Rows from block 7, named by matrix and row number. Each number is 128 + 24 x the weight over the matrix's rms, rounded and kept within 0 to 255. All counts start at 0. Numbers have three digits each.
# c30: last pointwise conv (model.blocks.7.c3.0.weight, 352x352x1x1), inputs 176-351
c30.243:103102140078162081166147152152155143155163151138130101112101144157138115162106172148121080105089052129098130125081107121127135130123100108142139093115139118092146119121130120147146123127107107148130100150125111133145114136201178172149154190114099124154107132138138142104115145167118144123138134155128163117167127136101179141130113074114125107110142124109203124133113128120117154113143124090123167151082123143181111160154131135128118086126160146103171083076092105138147137125128159109119160115132168129168151162131125091124156120
c30.244:090102116168121154099140146128131113137146138114140138133147132096123097160142127180137085100105113141162090152120142188109104135125141155127115138131122093155146126148154125074162113137133159128128138161100150122141140131122102146157135115155089129134117100160116131129116122085101112129117142108113119127102138146104132100084158127120117081120160105130055156109127115146142162135146133096095097135186148107108137112129135145124138154140158102096157116138135143131136139125120118116122147179112129110113101163132129140098126125
c30.245:142087146130072166139140125137116123163095124138108082107117116120119092108125132136137094123151117134094138115129153148167108075133132105092104132137116106120114136113149151136116153140121124086126151201121125135143153146131146118106109074145139140148144121171155115105124098134127132116107146141142127135117136166115150106113159131110120123105150094136138103112076074130122118105144167147116100127104132137104104147112120138134139116095109146097123112131070137151143122140167148129112162083141110122196135128140141133124178136
c30.246:105148109129104128119091121159132158128151067127151150112126109121120143165102099098102152160128127126109169161126156104152106134112151151137099136141091097112100130118122145162104105146102122150097118133107111146117115068214130151149112122168131097111139124092128150084126093143132117119113142118101145137207108124127142133188151142147125148134137133120148155112123130146144140131103115113119128138094113145107108097149139120109122153133171141171135110137149096127128123116102106168119127159108093097150160141162089145138151095
c30.247:112132162120093118111148125115148132122137117150198161102162144128132108125097126133145118134150153130134122095118165091113107137093126142118124129146104134090150130112138120097104129096056128143084138118128125069127133124133078107136124101102141153145120106113111161104121130104137122123090133088151193142075124146109131167122107139152127107109071135094130116144140135135123127133112148136130159109124173165145192117087118124108112120154132099157152127123100194143121140079155126149127146138143150125122147131140126124119133105
c30.248:116127102158135104131113123130134107136102140094145129089155157089160147156088206117122100131115094126136118135117115164112109148103130104109116161123109141134140149133118116137130122116126152063172099106125123081081185142134118150130108168145154137149139132144155089151144148052116155132149147130139121113089102138140122170104091094135144115072106110150123108172132137128151172169144090154144146151130161127200136143129142133125154150105111047154171122112135134129131156140155138128141108138178174121140139132115200141153140176
c30.249:125189106072153148143118118149134154101154127065128218110128134116148131143146088144094137129116132091076125112137128119125160067115130162176125117154126145111128161155099094126115101129136146101118144108103136142157090135104072132143181141127083143108142092131160112179126129094148136139114114115142126119084124160175126159128092166128132130149123136127125103129147149137118067158128118112122155175149113121156137105125095107143122145120105089148149115102152091114142162108149122131149113131131122137087112105125115127122179134
c30.250:124126123137172106144103124114134098096144139140142125140139135157125115138122119145127132150126140113098123139124163138107127076151128148138145108089097184104135158118116116134133116098157128121075149118135136085165147117146126134088095171082149109082114169136108127145116114150104135110140124130088123119139112148128134125134118085139113187127162169083141153131124134085123137138134143160145110113124140096122112113090151135142094137142140167159126139125119120119158141111153103119098099132093118137103100117120129131098121121
c30.251:156088113136082166108118137127111121171113140146134117170184131115124160115109119137114135140133174095117120092099116122138153136088098107162145130140108110199139143117121106162062147165097148090119136112154132186182124125091099078181108114129117062177145126150081109143086119071152127109133114120152131113137117128123103108132097144168103126114162120122147144130119146095096136123127098127155191129180137141145089132132120107092127116173127125121129161114154135132126151135124170144152147138150116117095136108138111100141131118
c30.252:168173180103136133066123122127134148142156137125161132136113125094130176127155119136150067118130152127093132131165081113119143137123139164138114104114114120113097113122102124175099131107111165120167172115140133143136130148108117123166121141175159119122112141130166094114118127153121109169123126143136136098133105138124150093117141108092133152097102131098195142153136121127141123161131134100099168130141116112098151143115104118154151127105120106091122124139106127177124199100100150122121119124098111137101120099182148133113072129
c30.253:125137123096079117129139135095124142121094123130116109102142071178115120119122146133155132125056138110109117112086083135186104144108118183113113106118172131112130111133111132093136145102125111122104124104077109100164151063182090118121090117126152133125097158127067169097105150134120141153116136131120122144124085149161069142102116116137107115131134125150109139125145146119105113097099102078123141123113111138130179118121106192125143161113093125099159096142110148122157157173113107134150078145180107145089138120146125140132153158
c30.254:160129141148092080157111111124102115136099129117118126148154106135137166107101137161115151106115133117126133114139151138159144109132075115118130124078066116171095172067174126132161143149135162132154099100096125138071169108109127119164103107128176145164154110148104111134152133111090137111089136113108126119164127141129141131134066128130159185150116120125134141150164141156115150182133113159080122123139128099151177120166126105123143130117155098115209108136101103118090135110140126132136160130133126102147121115138145162096103126
c30.255:115133165109073102153091114123133162128110155122129167150108150111143115106117072153107154153133151132111141102158114131108109133137171094131131156122167145161103065130104121107136185109111145117149116116143127138118144137120116096147118094124122140097115103165140144122130084171086118148153137083159117136123178129148122157121154132119140119131145160093159120174108101119107154114124126126137142070105140121126117143113155134131128091149122125140142123144161131090141104186138121144158148126110130120124133153109153117123142075
c30.256:118138126101114142164138140073111135124116145092105128130153111122148124141103143125113129119103137153130098102151135116105143164142163172173129121154119107138133143138155097107102112149115137111101093121104126148123145142131142113166157109120121124117126121126114141166090086129133133139166068144144153112127134162117104125135113124105134076111119138124163150130134125089136133138120086136104105123140114128104113104126160105106127158122114093131144155163150095104107092131133132091141153134128103108160145132193117106104142051
c30.257:117121114090125126110143081137152157090113132092096124134159103133143150108109109119141107116107139097105112138079131136129114199114155076181169133157162137096109127096143154076081176115117132121138154133150129156143089147155165136150156170146139129145149108139119118150145117173173100140129131180135131152131155127128134133106170122130127150102127119126124087118142131116128188138150121123128165075121103142094138105119116098134129125113172108149129134120147139131124132143126136102102105127149168115102100104109133154119179142
c30.258:119148128106095067130142160130141171131146123113102170146117079107122122084119134129114087125101142133128125093155124136136117152102109087169125153133152123136135132130116107157113161104154110128108147154153148153149139145103154146108125122139152119081129117144144142119173147120156143133153148122155135161137142140061138139157096096135154121122144115122174138116130115157111133170105188145132116123097094098121104132111118143131106149139126137127137125163103143099128161110144094099142116079123198088133127115122102135095191104
c30.259:126095124107141159098141146135158107081160163157128138131134113097143140120136154166143122123142163106117114094111128119129160133102132166121150125101140163117148197133158150163126135115133156092105089119096145151136133143093120113222150145136094140121124081136155134132159083172111116108102144102140150137142155130108170137086115109143139157093132114111133133146136153127125169093070168148106156145091055153179118156123139138168118114093129130101112167094115092119146129099132077100129127180102160112141153145137115089098129121
c30.260:108145091153156113110125094166148158128139112155150132074114110103099123117089134143159131125128129134109120094093163119132160128206121092117111140159170126168120108143122066173087111109157125133103124100141090121117159091119100057095141110086119108154134151135126130124113126126111142112146159149141086122151130090104134097187124119169112190199109122145091145104130131173119098132131122150120128127206124193132118151169131165108155154163120131132143115193138104107108142108086145155112117136122097124131143148099141161139079120
c30.261:106176114146075088121126144140113154127164129149130165094123087146139124105160128121114112146132103098136112131119130175150139090144139160101120149138130103154117120106128115071113140130138090168145156103182120091125149058151118135128129142177125152162142131105121138151116110177105144154173132135141136116092137149144154098161110123125084197148107160145130097133142087132133154140114127121131127151131152114163106133076152119158129120114149122111123128165145109146180133124129122167144135086122134119117118177129074058141145116
c30.262:129114107157132121081135073145175150158128116117090216135112159130110098112128106151126158124120102150134115123170174109141125122162133150152173127152112116127164111156150111209126124123144110161127116149108111189129142158130125129120077110103101143125125129125120114116112132122165076103136138132055119150161122105136103073138162137139109158089110122132120146089094176111127114122169145133144101104119121157106125079145121123110116111111144097107137120112163131100115114163117142100113140123127094148163098114110142128135138069
c30.263:129133128134170143146124122130089147113152147092090144139134123112117150130119124137149095138108156125101155095102114144126080101124113118120116148128082135148092114125117141115137108114134109109088082135156138119127173094137106150104169171143161150130144133134159124162117127122122163083132126110120138148140103109110148139143093103142115096181096131111158118154131151176136129117178125088121123119108110123160122140122118136150137137099119108159133150123154151134114099146140138176168116164134156119108146120131140137160141132
c30.264:131132139141133098096157127116134120134172104133134122104122127119156147117162145176115147133122122154122138119129116117075138099158145138092116147127129129132120164147141155110109146164136115143133128127163123175125105107129114106114124112126114129162121133134108137145144110126120127148141117133132143168114136125121123107156101119151155139056118121151087129121133127160131111156151134136138137143105117101076144116142149133162139148154155151091117081137102108099101102133112162141098114127135158105145134113110140118111144135
c30.265:134125184101112086118141069122090202149134117136136160126134141180133104133144099143146153120121111128125094135140117154143111187112081096126122130127154120123121106155138143108144130106127082145087116124171072143147151116107117138128113107117147115130128100113119147130111129125160170150138126125109125118144124131102160162132148133167173134152118140139110137135163099156149128167127169119159156170142138129123132138148176146160087139128134110087147100139145151142152133163145114166101182124161141121113139126130147132123145118
c30.266:132096149176131126105125153126145149117125116124117123107190130114121129136131117141130103148104146103135104118112133139109140116128129089142111156100128102082104109156145126134159134149111144082150116131132135106114153140170121110123182154128105121138142142142131100094124112185120132100123140072136130116102156118149093171110129132117114154124093149082087109059128081129108133134149162115121096135112125155116125121139134128136112115134077166119130145118131125145113104146151159110121108147148147129087170149116119139129119152
c30.267:172175147146136129076143112139128141091122191142114133131157123133126170139120096133116112079131115122164125194097109201117153139113149119089111121162146143107144162092136171123115124171149107128137154186112122132133131115101110143137142136128133144132108092118164136145108165120096181114134127115121168115151105122170098118122097115140131114114162105145138170123131119129159118089121092123093132158133096113063102138116178094098153148158114148074143095098143101112136133154115168137106089149152144127093128073126136133172124142
c30.268:132167130172140159169142110144189127136124185152132213079151118151126163120093114116133097112128150106109104160085125098166161109130109129154105114156142161141147111104133128147133111126139102112140116148086115141160120122107163128119112142151150111114138150111148106085101126175073094117067148142137077121136120140099142158079099089100144179142104131097078126132112129152132124140107143131135083122120117129126120152141103146146116130157158126131147132120149141153127142122087129141120121149132178107132125112086138153092125087
c30.269:164133109095122106137103165191147107104158147107153111147116159130138118132144133200134106137119116155098112104142165118152093113133139116122123122133115157150132133137155126134108174116163156121121119063094167144128137128163188069141149114133113166108144119110154107103102163142138087110112120118150119123132139096095136131156109137147102108123109126113097096139109097113139129132124125117141101119149112145117104148099121091114111162109141117129095122125118119115099124119122106135138100111111129147128116136131140097116119092
c30.270:136108117128129109107125105130133090129085139176102138121135121131130151131153097142142165142127139080143109131132113100143144131112088117138128142112096115123138125124104080152089105101143118112143092116121117125149129111122121104197134153125134126119130125098151113158139136198128104132131140136116105141149126089100103165165171166133098122099148088154115113121157142123130116134155170162146149095134131123106117127108145142120141114126093167130102118120167101070162158083121133138102106162124117109102115137111149130137139094
c30.271:119177126144135160159090137148111098123098139123117118135146115147154125104121123105138169149132119098136158073114133113120161116085192151097200121147114156108131158106110138106102123116168145137139191142142126153140157150110151124094150118125149141149110126145137113112093098131154094170135121131110121157126110096143110176144138092129125083115160149145099129112124104133094127107090130122168178177111106138112130129145139097098131162105163093119139108131143094125101070130129125151176162139180129117115102117094163143156109093
c30.272:093129113077152143148134146088136142130122112135155122114115153128153155091128112131121110126108110141135114138135096153151143119064125123140159171149136133156131168135127107112151117116151102154099130122102121129170106108127207106097133120135072104118178146159137127135151096093133137117100132128104179115157128137133139119121112145090105096121113119130125119146131134143062160111127130156148144159158113139130138110155173154122156095113126121141096084135133140100134156095143140108110170133117127150121122125101147132106178155
c30.273:116149152127097139112151094133109106140127084103121109175118143118115127124146102173135118168110134099135081117158144109156120100100143134137129129090119143100140124129134117153133169132130107101139093112091122157143131152155143133136107103108113107120105110117160138155106147109120130168131086105112111152164132150128136134132121163100152131117125130156143144101103142124107155144138145099104154141119131150094137100145184160115125111138102175125095117133164143137138127128127111107147145191139142151108140139107132143110100142
c30.274:146178135150167083129154101102169092179102142108096155142118130153194080114125141114118118138134132101161130140117092129122164113155143145115150116148115084130167143165139125155152208132154133105115133127136114170114156081123142177141166061162089078160122122138095116138135142148125119125091087103118140113122147127105109135147095108130087073115131116161128127127123103116124117151090114136111138163155138107118113178091085145117148183129148145153068105132128126147132113139157143105112132121107105129207123121154134137144114132
c30.275:123174120126143140134148116142124146125107115154110099123123106197101110175155145135157178112158107119142170087107140165127184137126132113076155145159135138109124107100095138114159126105112137146114115127145119098118133109164134097135119125136133115143132110139099154136140104180096090133119122185154129163115149135130098105132143139102163131147127132137153153114164123138140104158132129166131154152137131130111120159113178153128125131110104090076146071142146128138131120191122104132125123118144129165100123089161086154168080080
c30.276:174145162142081101119145117097123131125133159118107111140143115146092150139144136115150158099149156151129168104155175126173186115146125126151154120120121168167142149111095164147082104165108136135104133150194122148117151152098149131124109077097106148191145162113128145149108127132098132142148102162073101142110203141130133097101080109108114131089156118106141132165130078100123162147101126112105101134094156086085201123116131137130141131139137159120146150126151151114109093116154085102150136120122122089100175084194109110129135099
c30.277:156170165135128125091174070174100130099145154102139127112144102118108168154162114146102116093121104131105115123132131127152121136126087134112104102143146175168128148135049135103139117112150109121098109126109130122171100115165123128085126122096153140177149088157113126161156093104124175108110129139086118125126119110152126086115170117143124113132088130164135097153123150174122106109127111140098139134127137139109117157148157100145138141128141097112132133159152118097147124126152143147129117054155155096128147149140185107065129096
c30.278:136171121056161126139164119138152101132150122164120083101152066159116142107127163122136147080160141105076077132126133109154152106127126151173090147167151126115108117124147147182136179132156123086123110164144088173140150160135140151157136093159079141174099107113119130112113151128114143090128115136105119149141160116129108177162144091092114116148118165120174081128106133140167112131119145140135160120107125094134097127132115127102151123125142145165150141153159137142064125117104141125129147127101128121116135119111186100125103131
c30.279:137141084105128097116175127118174133147090124157155117119119144173169124141159163136142131105117130192102128084110119164145117137145122133130140095117145111098123098126127110135164146125136116119143144169141137153121166147135118106122135130140139136151126139073154126115123075124096152143162160146123138102125123128129163121128090136167127118136149149135135109150138090069168150138105128136155135139119108165112108103128080127123106127107156091120076159096121102145117126104126158130121174095129136089122128066182153143077133117
c30.280:170177068138130102132142079109109114131118126137097110104119157151126105139118160120149144129140117089143150135104142124150160152158152133149172140136133110162109129143130090153117155171128118118095127154140149126151124098130144120141126125093112142133150112154141137090133128151154132138096108136127110097126118135117109150150098141153125148150151154100101132117103148099135136122110121087141115137148145121133170138152123098086087095172126153124131099155121164159145102097116128151147129127070127098154128126116110135145114118
c30.281:138110126092134149146133157128171146126137190103190170138126125151159091116104080114164075126127070138086113115083128141123145124090103152133122112111117173149127122096141157150136096112091122130116148140131146127126132161129128125120153116187123110149120122146142114107109136132131120110113135129073151145112124100096093103115119156145145186168120102107119123131144123138129124108122135116115129117073122136154098164129102105124153116110106107112153145132107087127127126147156126120133158136115118126115125140124094148144124131
c30.282:122110127117118130148128147131108109111102133113096127139162141082132132106143153139112170131102149164157180109124128091154123124101086115118124110130132175125119110146122131105139158138099161126159168202142102181125115153121083153174096133131118119173147125147114132133130102122079161123152133139140124125077133164118151112108149165140128131159180108130149143118150143151115121103116097134141082098154077147126155136126095117110105104131136073156162070132120136135115111102133113147137140120091141129129141147153111121078144114
c30.283:134180132083128180161127156150121141154131127139117155115099162132110120149147122115096127093094149128143103113157136129156102098160146137124132117127100104109097098089125123105141117059116153146143116141169137107141134137139126120163106117140140136144128069152101174119115125150144136136078098142121134158101150112151156153075147090120124175163149123147115142139132134127117145127107151122134171144119126122107132119130095158153108141121131154103133099117127126113122102131144126106120121137109137151110101162087146105114133138
c30.284:142142133122137103142132105132176127140132127154139101113117130114146156099091125092109134141135150094154144132140119135147154109078141154135104116122091121151176089116146090124151123154148111097139158092126123173130124112136094145109107133133167115121123096099140131109100108140090128113110138105155131093121122131138152143105082106146150125130158086129116101150119138085135093153083182160152146159124151144098132124118141155121138136121124116139131106110088107109152126146115124103106148114127128142152129093113158133122084107
c30.285:121131170156101138128147127153140121092154138126119074129196111201112110136181161098117140148096124069144113123113143119142142121127119130095110158113147114155145119116119089107134124199132080139097146120100129142108110122107125159123146135138098099150084143131120190111157196157159134111134125080113128150116139118144150154107125120175144119133084117115121130112102087123143121125124162123161164151094148132122131095097108110135153133117108138132151108138111145142103137128180145097118102119146151145167125147144131121135140077
c30.286:142117164108115107123126134158136180111093153095142095156122085116118139159158151120095131103140099098154218142079162090072115117147141125136175167104157166146102126069129104154137120113156122149143044091116129090188138147119127114103133119117125082122153103121119129170140119150159125077135111116114089078110217156140135047122124138131125170119140115124158134125160119139118128167135097114112093147135104120126193150144168115107135136132102143151124119135120120126129156128109092136151137102075118130106153113115149131152165122
c30.287:106131183151141125064187195121119107130122103121079134126128101131122104139088117129107119102110092085160116157127166116103139126122123132132114127073094093133124143098142146113142116144132175190121133110142152136156155127077143130145145109108066148110200128120120122131151151129089161144110129110142157138098129135176124118100091108101125144109143154132144133125114132106121137171120108186125083154108102131109126127132132135093144160118111090098109118120097144114147130125161106156139121132073095136147112106094148127110152119
c30.288:112091111074105163139110101128052174130133149112130177138141135105112115163077087137084123108101103128167113155122111135127093112121188151136126129131213115114105136158094144131081110112126142143131122112156129144157125164158125131092102105081144131171137139150121128116103116102092111136147132149121123066104132099117081124121086123086095101112115159137119133129195132143128087142150118097113109124124181124122091145109139149107116116158164156101149094142136101119115134159078120140100169137147117151089132132153112142125146085
c30.289:161135138115080106127178132143118130129138104147123129167143144123155133121121110083102084098123159126135108127115138120180132126115118147098125137102130116136146146144091126142167122126103140104123120170128135118129107143136121154131156158146134157122124224088164115145103080194118159112173108147130046105105117130130108152121143120149130108131085145133092134102078103139135123161163115122122086114116114167141089156131117095143082111119111144126147168117108124082125156139105155111112127128105137146129148168125168118160127136
c30.290:124128150108096157150132114079142116114124116150139148106155121133127163123123130138145169122091120156121104142123142103098112118162120080105120089079159104106161091146137122182103148130157149137123139117114146121132112166117128163092141131139126119114119122152139172134169132113167152112151126122127181116098162112122108116144171080184171138101070172173130135131120113125154132118144108081106139144123103122118181145139137137154136089121101129116150139096160111145118097081147159134109104146129145118110151135109112130190148152
c30.291:140155098127074091127112148136134129115155140154132161122133125116162140191051117117104125117074147104132091177129117135102162090123197090183130128149117177148126154139133085077102090158138126110149160094146150078156175073143103101111081135159113122136110119112091137155127100103139102142099125093113103162154100111139070075133135182128131175156116118112100094108110129129124139098099091134166166115155099135124118131099101136142137181118119117134113102129118130159142129149143125150140131142134132135165104125111137101111106106
c30.292:102103063089158106098138079111059150113121153120156114117087126104119097133082170183094138141130099123088135120132136134105106133114132134143176154137150153100164120135167146113141147113140139120128110125124120134135126114135089104122128114139158098168114100121133161133159106131080125177157105144143088144207088109095135097144119097076181156112101137149104141090147116119114125166117136115110146169136152129122155161107071095108137147064131131142152098115141138138120107106144163140145129136097144142095128160141116157149121112
c30.293:157149136146144173114133135133087117112120139134134155133083157107158166100108147098140112132158134119059165126140177115136144154078172101151107110101150125096146143132151105114124131123098169111075131109110148125128142167109152188122143138153156146145128091136103107146113151097131150121165125105158114190135136170111152107129088113085155071104096131094110137101103141137115115141132079096121133161121109119150091161138116120110143152123135167128123133182096140125098125129171116125116116135206122122156150113144154183104131130
c30.294:116154155085112110135103109153131087092147120112148124137104145115135085147109146143127111071086150162122139140105135134143134123119114156174130136129123129144152136080096105182098185146122121136138167154142119133133185151155140127134121152134130152083148178146135134140108115145109144123130130100190109120147117120162135105134124111144143132194135145100147161088143140146159161165145147146120126104164144145122124160137115117124138091146153121130179148163105154094135120108113165114144124107153120131133113129106130130110104152
c30.295:156094153133157127126144075144163153175127121139134157080112105117106156091140156095133132190136114133102119108126139126127102144121144145145143155097142116139149154091113135160121104150138148123152116120108125129112123081129119137148102154164181124130146119138104108116142103124124134066109189156146144133147144100086131115128111159123189122141152102175091117101142141112090100076154122129149100126089137101115107083131160176106183152135132136124133103112096123149121123192113097117119164111102110133117123108076107162141154122
c30.296:122125130120142104143108127124171132152123129109112142086126141118156111127125104161129100167160136187123123142127091086158121145120128120137083091142125132097062142118151161143154141113159065078148129098132133147146144122127122131122170085171101141164133121124140150136141142075112129140138122115136173139131082131139113101118082144131120129138150152148156140154123139132141174136109094152134143134124129132104117111116120105133143126150120110128096138113114106110153129122114097130163145128154117139084099141150171120139135118
c30.297:130145141163129123132119166132122144141126091184109114110190116143110125124097109171122103085133118123135081157068129097156113102125084125107160098159129127144134113140151091148117107141127127134104112127170150116148155169120138129151079159134149125118111141116112124098139135191106149121110136134128106110110131114098104171138120112123124167119107172115097113132156140128139149096113172100116107116150120127148121155130146106104093085135152128144118133180155145114132128122096138124114091115118134126181130132117114170108104126
c30.298:122108169113113122138125089102135121139150176139119132121144127124155095121104106161117119115155119124201110130093090127145148111128160150157124119138144211147149166133132114149150083122157122103110099158102155147112157135142095125111123108141130084105139143126110131142093125107102140173130121137095182132129175100148133049120130127138176139104139119118128111096116120147115121136138091138126147178137147121100152123145171124109129128142149128124161168080086167104150130106098135124138109142117135067103099135042136157088094142
c30.299:087102114120130113174131149150085119160108120130099145103123128160100114149134119105130156183128135126164121111119117137132128095147166163095109111108111130123151127099105131170131103116121144111144124106104109134116116125116152140122108148105167114096110103132145139126134120132096121130095138163087139122151110100122148132137107160131143146191110102113159132136127119134132173121137129170130144101129121129120107101164084089098122165114131124135128166145136100099114105133153101157123169110134127101129133118163121141113167125
c30.300:117121133111102146112108154145139110147141107148152127135114111170132130128132188166114116087164150108064120157160129129138184094156110115128142141139120127123128121092133125135121139130153128109131095103143106097142147132142097134087160131128120125133201107120128135103066114124102118123136102109160163114103071129151103130117136107117140118118139115149158119118126143107070097157107124088122114095115120080158176105110110101130119129141146151166119107159109111113110118122147142125134179078077103122132154092143126115138123120
c30.301:174086166125149117104128114118114133158122135167082095124154124096127156159191133124139106130101137178106126122169065159158123130139102101152109138131131164132099122180107112135145148105133095123108106130124069117129086129172135117156130140126110133147123169142114138137143113121174086120131142140097151159123147139169135119127177125116151075081154141182119129131122150098125110158118136146107151112091099134085102104138115151104134134088167081102178150150127166125135091163127102172174141115162101172113177088135179117148134097
c30.302:151134190146122205126105134132061095117093184139137085113112149097043119171159156136052190109146105170107105130125149149094130119154098123107095167105158159135144135093143141138167115122134109089096098120162131159125159136111156130118121119159119094133096111121121114134149139131035077150124103133129149160130156110116128120117110100125106123112133144092140118128124093147109101088087126134110116146158135133125137115122148128139160139125118097110133111160095126113132126096139136162148127133151125149094150136140120168130171140
c30.303:115132181134118093148185137137135142094104127124138171125144133117090148136178124162122122162104169096152153152123122093182133153121132107104118137111153151102117131153134116166096180135069131100110129107135135115113125145155121148119115128107093121133133085103135150127110152110140112124125100068129172110096176144112128144190132092121119150105090107130134150140190131130123115095118116171134142114177129098077126120106134148097140149146135111103108156111121149138058101110152175117127114133143126173142154127157133135077141117
c30.304:115122084122137119151151105110143120112127135134119119136134172047135120093141127132111138128130131119122149104123108149101144107120120113122089087144125176111174137140127146099128144097143117093108118129168126157165120125116138098137122135123129146115128109117088111106095134129217118155126133114146126127088122104099101164157142120168109146128130132116086134131129162097129105125093154110139130131139093107133104090121115136135109141147124132117089195108163165148094111129170141124135134168133164079142097139156118123133117117
c30.305:141125147151162111103108139133129111161100127132116117153128103153122120168097126157158146131143182139147124118136114124099093132119167148120137103145155150106126135149138135116172112131127135130114077129155106143112114144158149117091142100156157101127148113153138120136122108143119110149135090111123109134135145160113138130118141162130113142081126138126124128141146113077174191117104096121131118113114120152132104119098102130136098126105141157178124110155092137091106110199112127151143144145134143132147083129168142090113161098
c30.306:128151106083118116113152131113108130116125160162121092133140124140109163140152137153129115149098158077129094115107107149106138129127145125160179139122106137164091163140130163104133144109142126114137130069107112149110131154127140098120168122107123152133139109153124119120142113147130124148100152121108096113140137145129104101115134132131147073132132125120106094127184101088124125105154147135135126107138132144117131154110114116117121135169121108155149103112096106122131106107116165124106126065145124107108098125120118111141136128
c30.307:139126105094136150131093094090149154134130121141093127117140083110107135101103159099143114128131131139130133154115123127092095157086182122108149156075112165121164109113106179133122129105099121115098186150184117172115094113101098116156132146115129143175121145130175143152074122135082125162165129124122135101134114095173119094153125145106113140149098146130134157118130156158146139145147131152142110138115102122121120147142157138166146115079130114136191160154154133118131094148172123174159134170109133107181128175124135123155116163
c30.308:140116105103130123134114150112102125174135125144153172120076156121169154111106129122124157113139100119112126121093096123090129094124121151109109178149114116124115161096155120118171151104142152133140112101126116115148123104119143135085127116129162142142204146115157105135159118123129127125126194146120129131139118112207118092155139155134141132149123141128118086102129103127131120110124171123111159094140116148176135172129106109127197125099140110140126092097084179106159142120153172099127118104131123131118148174133072109143133176
c30.309:117141142126146140136155151125142127114098111111134133130134135129143124122097130136134113120129153159131107120069151135134144125114128141133157180140095102138125137097164160112167114151126118166140122095110120093120138171123137160142143147136156131092139144173116143114157103128105125101105127120112153106151148129100128124092115093125112130114178131123132112117130100147135158120132136170121151145107131141098097111113133155128128105121155113128159136146140099124124102125118141158108097119159147104144112114129144139114146139
c30.310:106109132134128124129159123149116143087085126144136134130115161168130107110131110155077106183124120107130150140158096115127156150139110143110128169134161068107134095114102095140128137122114118160110127140117132140141109120109105105160087126141136147037117109126148079154144124121132114127129135111161108113117124143165146147149102132165111100120119142144096159156112114125140107163149143171151111113112148132094092111179154130197134143107135094112147144116096175115158143109161133144135095110130107144116137110107133165111128093
c30.311:125129121129092150112152129172138152156170110117091160128140152125139116079122119213106099124166100127124124149122124143108137109094111106143165117134117143129167099106138107073077161107164170158120096100119122106135105105093158123155163166132098120202148125104159158151136103118143126141130132182123151153092137118149129095103111135122120102137086100157157059140140105077109127103090115113158111159142104158117125123133134123128086170171131099107124107127120104104126124118113146133112153134104090114122164155131130073139135103
c30.312:137135102121112104144173125153136115131094117128105156131140081130152105131127108106119116138098108115131138128126133160133111094144133143120114132113158152090129074133126120082158079121099171174153158096160139126127138125130110140114105159105071089118135115140111111140124103074093126137128130129156132111094110110111147178169137121102117141139137131160121134123109186158108114138112072128177124154144106160116135140149100115149154136124132061119187099128148102143096153135171099120142149086164175110094151169119105124152128171
c30.313:174130116157156124157124128140118123133115131124104127142102140101130129105118142168148098109124099126133158118138133149124157105149105133135104144138158084146088077108128099142138161138146128090106112149126108146084166128111102117122072184115090128130130102104137111118108137109111124127149150155163119099112154160153140127129138145166190151167068144117088143120086151113124130166102135167153148127159129183139151108156142112152100138128137128130106140091122109152164128149111082103149154145117149123113157120115092145194121136
c30.314:128128117087091098148104136107138102104120137138145177131080108156141151142134119109130085115108041119110115110118093166118124125137086121116112086150153075155154174126171151106127132119134105147156149122103168158156141145088099153126123130131073152134132123118092153148123119115158156162142128129173157134134113169145114133150165129108095145137137122101147131136132131153153144145140135158084051112126120168131124131141134117138133138108110141136175162096156140136142119165117123139161088165122103141127159142103108090134123111
c30.315:118104106148120156152126150156109096145121097100131106094176159160179139166161145125162148115121112149163121120151098132138099132171100117124137111123082155112074139150109127109121093125168092148116133123141057125150147127156176130143154167084145179160109119143152088086147152152150157137143192165119098148129153148090114105167142085148199127208120146131093142101121134179139156159106102152116122126113117128121117143130103121148171095101120131125109135157131120158135108128096156160145103130111102137130158136102141115145136146
c30.316:146166109130134149093122156115147115132133126134139102129106111094150138110127132150102152094134129109103138121152138126117170120135088113119145070141127111054159116155152121094124117151122126145109173122159152133083129136116140129093127125135135125153117100172127145091109165169173106129118100153155100167126137102148162129161110112142107179088130129113129126107131101150167143159117128118141128127151124140105140065080144131139092122131132113158117188148161093107119122093132102112163143095154130142115121130130137130114144172
c30.317:127087116115125123131146106162150080110102133112166120143121129134179107141139118119130134109119098120130138199092108144142146153116081140167123171097110159098155148111151129125101128138136134102129138174149082121118139145141139150116160154131151121093128117147142113068113131168110103156105137122120116096124131116134152149136136124111126143145139094164121073125092135176089111127118075125098115152103119115155110092119093149140154126111125145126137160132126133144143084123101145119116099150185136137073118146124151134125090135
c30.318:153126104119128149127145103177143111155137145104152102108118152128149110118178098133120155127190090107157109207115089134140124161143122117128134165119080150084159140167144149116116143112138108099165184150097173110143158130119117153147178125100118098148136104130144122131125111116116108130127090103136150091116140185136185089105145106119120107129152125128131121118095124128164156151117148119134128116097117088149151156163114181122160113128116113111122114109133130115139086116124093136118124112131116116135106142123111127129112135
c30.319:137122118114109149125147121154166149127155113092134115114131098162104145102113143136164111112122168078113135128119133138118140122132104117107160111080186108145144158147161154106130099098155114153154118145110113139149107102151129217128169118142140125168147128129118125104153149150101110127110126119138103141104132114101137118114163147129112120150118128118141112113132088153058108139131150077147108111110088131108095184150124110105137130107157140137128103127174168102190130134122150107138129112116133120110166101121144115086097125
c30.320:118116115109155107129126144125166121095109127123116123187108130138143113101127161132119116088125156130126168154145122166142117115148117144161166120116127159137119062089169135138124117131101123118088147132154129121083129113129182138109119090117136119149153151139129107168104153098148151121155198148150149103114145116124126136121137127135133125118127134166106111102132151123163125094114134122115139113113119128121152158161119129142133125088160102155135126107105158122100142107137091138141139137110115101141153086153133128138108167
c30.321:065150098177129114111157123130141100170142098151149100074147139109118146095094139076157125138159114133120119107114150162101121134131149114094147124132138160099141151113160129093101154127133144149144144111131086146137121140130130160161137135145105061146125140109124093182140151112137134112099125152121096134137102156123149172150104133152146085151142121120117144116160176136158133100140117100132112122129139104158143150154140125117152173156127155083137155153154123133153173098179122154141129127111114077154113116121120100104090099